config.toml
spec_augment = false
depths = [12]
batch_size = 192
final_lr_fraction = 0.01
weight_decay = 0.1
Rows from block 7, named by matrix and row number. Rows with one number belong to one channel. Each number is 200 + 30 x the weight over its row's rms, rounded and kept within 0 to 999. All counts start at 0. After the name is the row's rms in percent of the matrix's.
# filt: filter width-3 conv, dilation 4 (model.blocks.7.filt.weight, 384x384x3), inputs 243-251, a 3 kernel for each
# gate: gate width-3 conv, dilation 4 (model.blocks.7.gate.weight, 384x384x3), inputs 243-251, a 3 kernel for each
filt.332,098,220,240,184,202,158,192,183,226,190,221,173,212,228,265,206,208,197,216,221,225,171,203,202,209,224,247,206
gate.332,096,157,258,224,212,211,204,178,215,231,208,245,232,201,219,206,188,230,189,158,181,226,188,166,279,217,193,194
filt.333,095,234,183,179,135,207,230,151,214,191,190,226,257,195,203,169,220,171,171,232,170,147,165,231,262,242,209,206
gate.333,097,180,214,154,181,190,238,219,181,183,172,230,206,243,208,164,240,190,142,218,185,153,209,177,198,162,172,206
filt.334,096,191,197,250,231,243,147,158,159,216,224,215,169,177,153,212,216,211,220,214,182,259,171,165,176,207,188,213
gate.334,102,226,247,147,218,225,239,179,182,118,236,228,261,161,181,169,223,209,167,192,148,183,144,167,216,194,179,223
filt.335,102,220,179,264,245,222,214,196,186,198,263,180,228,199,193,214,249,151,232,176,193,204,216,226,202,178,248,190
gate.335,100,194,199,187,259,203,151,228,169,213,165,215,148,170,210,237,180,174,171,193,200,230,216,213,168,118,184,179
filt.336,108,218,187,181,191,209,183,196,206,194,211,160,200,119,139,227,151,138,194,205,214,219,157,203,221,221,238,225
gate.336,105,216,191,199,197,183,207,178,177,171,218,196,157,214,174,99,211,167,135,200,217,245,206,212,158,184,225,229
filt.337,098,172,195,118,252,216,215,253,260,183,217,217,217,217,197,158,187,208,160,199,194,172,289,245,211,172,191,189
gate.337,095,184,216,210,192,208,173,219,198,225,168,252,178,243,225,238,214,264,216,208,178,241,209,147,177,196,134,216
filt.338,081,201,215,219,271,226,230,248,209,228,210,167,196,203,222,201,247,206,207,186,234,147,231,167,164,194,209,231
gate.338,098,118,243,207,209,179,194,200,247,208,171,209,216,215,224,203,162,209,149,246,219,213,230,197,214,228,151,209
filt.339,105,237,170,197,151,206,175,246,210,162,198,183,191,219,181,197,193,188,200,199,152,190,212,251,173,206,176,209
gate.339,108,184,218,195,173,199,241,173,223,247,141,198,186,250,216,206,202,180,171,225,216,187,156,231,208,211,188,193
filt.340,103,207,186,138,230,207,186,235,212,168,201,171,189,215,216,186,221,194,162,190,228,194,234,173,143,159,205,282
gate.340,103,204,190,130,200,181,179,248,271,176,156,170,169,203,225,200,204,189,175,202,214,193,183,263,197,240,190,215
filt.341,101,164,216,195,256,201,238,182,188,199,233,224,224,158,203,157,168,191,146,162,199,189,221,207,243,164,186,208
gate.341,102,210,134,127,213,244,269,237,185,224,212,210,112,201,169,215,232,199,228,192,223,232,179,219,206,195,183,229
filt.342,115,209,178,186,155,177,185,214,193,196,204,202,198,245,225,190,185,192,169,217,227,224,180,213,208,208,263,264
gate.342,122,192,201,178,270,203,222,231,233,224,210,182,188,178,207,236,232,187,214,193,228,210,253,212,183,187,195,183
filt.343,104,163,210,196,252,200,180,218,162,200,228,230,213,187,196,228,182,217,185,128,173,230,218,146,248,204,201,239
gate.343,097,191,217,188,211,186,194,201,189,157,144,197,252,207,188,193,197,189,194,242,234,211,215,177,229,161,177,222
filt.344,111,197,206,189,249,167,197,244,234,190,265,165,189,215,224,193,213,164,203,117,178,183,217,167,183,165,231,173
gate.344,110,174,248,173,198,238,203,182,256,182,199,193,193,242,200,203,199,221,206,238,153,221,217,159,213,204,155,186
filt.345,111,179,207,141,168,157,181,104,159,193,251,203,208,189,196,216,199,178,160,224,215,210,191,139,236,196,274,255
gate.345,124,157,208,166,221,231,225,218,235,185,179,151,195,261,234,212,255,209,221,208,179,196,193,179,200,210,224,218
filt.346,095,242,207,200,176,208,189,210,221,186,183,199,257,207,149,170,144,183,200,196,157,189,224,199,207,256,191,197
gate.346,096,176,152,162,219,239,201,165,257,191,193,228,183,205,198,211,213,205,194,244,218,174,175,295,183,183,161,200
filt.347,115,225,205,249,193,185,193,226,222,214,202,194,156,239,214,214,209,196,202,216,238,162,233,211,141,251,243,199
gate.347,111,257,182,158,174,230,239,197,222,213,185,165,192,232,211,190,200,207,223,182,231,177,123,219,219,175,188,153
filt.348,107,207,219,184,220,186,205,134,195,178,244,205,193,179,190,181,226,135,194,186,185,257,154,243,204,189,248,231
gate.348,109,218,147,121,223,224,232,248,214,182,225,201,197,215,197,196,247,179,200,213,166,197,204,190,203,195,201,231
filt.349,091,186,161,252,257,221,222,238,150,234,189,177,195,169,171,210,187,185,242,183,202,198,232,170,205,194,214,171
gate.349,082,213,193,148,264,244,226,261,204,187,229,211,219,199,198,141,250,209,197,193,232,139,226,224,173,184,222,200
filt.350,102,213,159,234,217,241,148,212,213,190,189,224,199,209,197,207,212,236,270,190,177,228,209,284,111,215,166,239
gate.350,097,260,175,211,161,239,188,209,230,202,195,182,182,206,206,225,181,153,176,176,196,206,99,302,186,234,188,176
filt.351,080,141,222,193,272,172,150,183,198,197,232,217,188,160,221,233,175,205,179,149,141,261,291,130,209,186,163,255
gate.351,089,237,269,220,228,200,192,210,229,214,199,236,154,217,176,216,269,237,217,185,218,181,187,165,164,149,170,240
filt.352,103,243,192,132,206,212,222,239,216,174,189,192,125,209,215,196,165,198,169,164,187,224,160,199,202,215,180,252
gate.352,098,259,190,182,192,206,261,211,174,223,168,167,200,205,235,202,227,192,206,178,216,173,162,190,237,128,261,235
filt.353,100,234,225,235,216,213,184,244,178,171,205,202,180,182,197,233,208,225,202,223,215,195,243,190,192,175,161,229
gate.353,105,213,157,162,246,241,220,229,170,209,237,200,192,173,206,194,216,202,180,163,238,202,204,185,203,141,221,219
filt.354,104,231,204,234,191,220,157,216,226,212,162,206,189,203,189,219,200,248,231,153,182,209,172,225,140,219,177,166
gate.354,099,195,133,181,195,205,153,248,153,161,187,215,207,198,181,202,202,228,211,237,177,246,248,209,169,239,146,217
filt.355,080,233,154,166,182,187,198,213,175,180,208,178,190,197,190,165,257,190,151,238,207,227,151,201,224,166,212,234
gate.355,087,226,226,173,185,215,214,241,245,210,184,156,175,215,226,211,221,190,210,216,217,265,193,214,231,185,203,202
filt.356,084,222,178,161,246,228,176,237,219,162,209,205,152,214,176,164,206,222,171,160,169,281,189,160,194,226,217,219
gate.356,085,215,233,172,208,187,215,217,204,233,207,202,189,202,265,209,217,211,191,246,212,233,235,182,267,223,259,247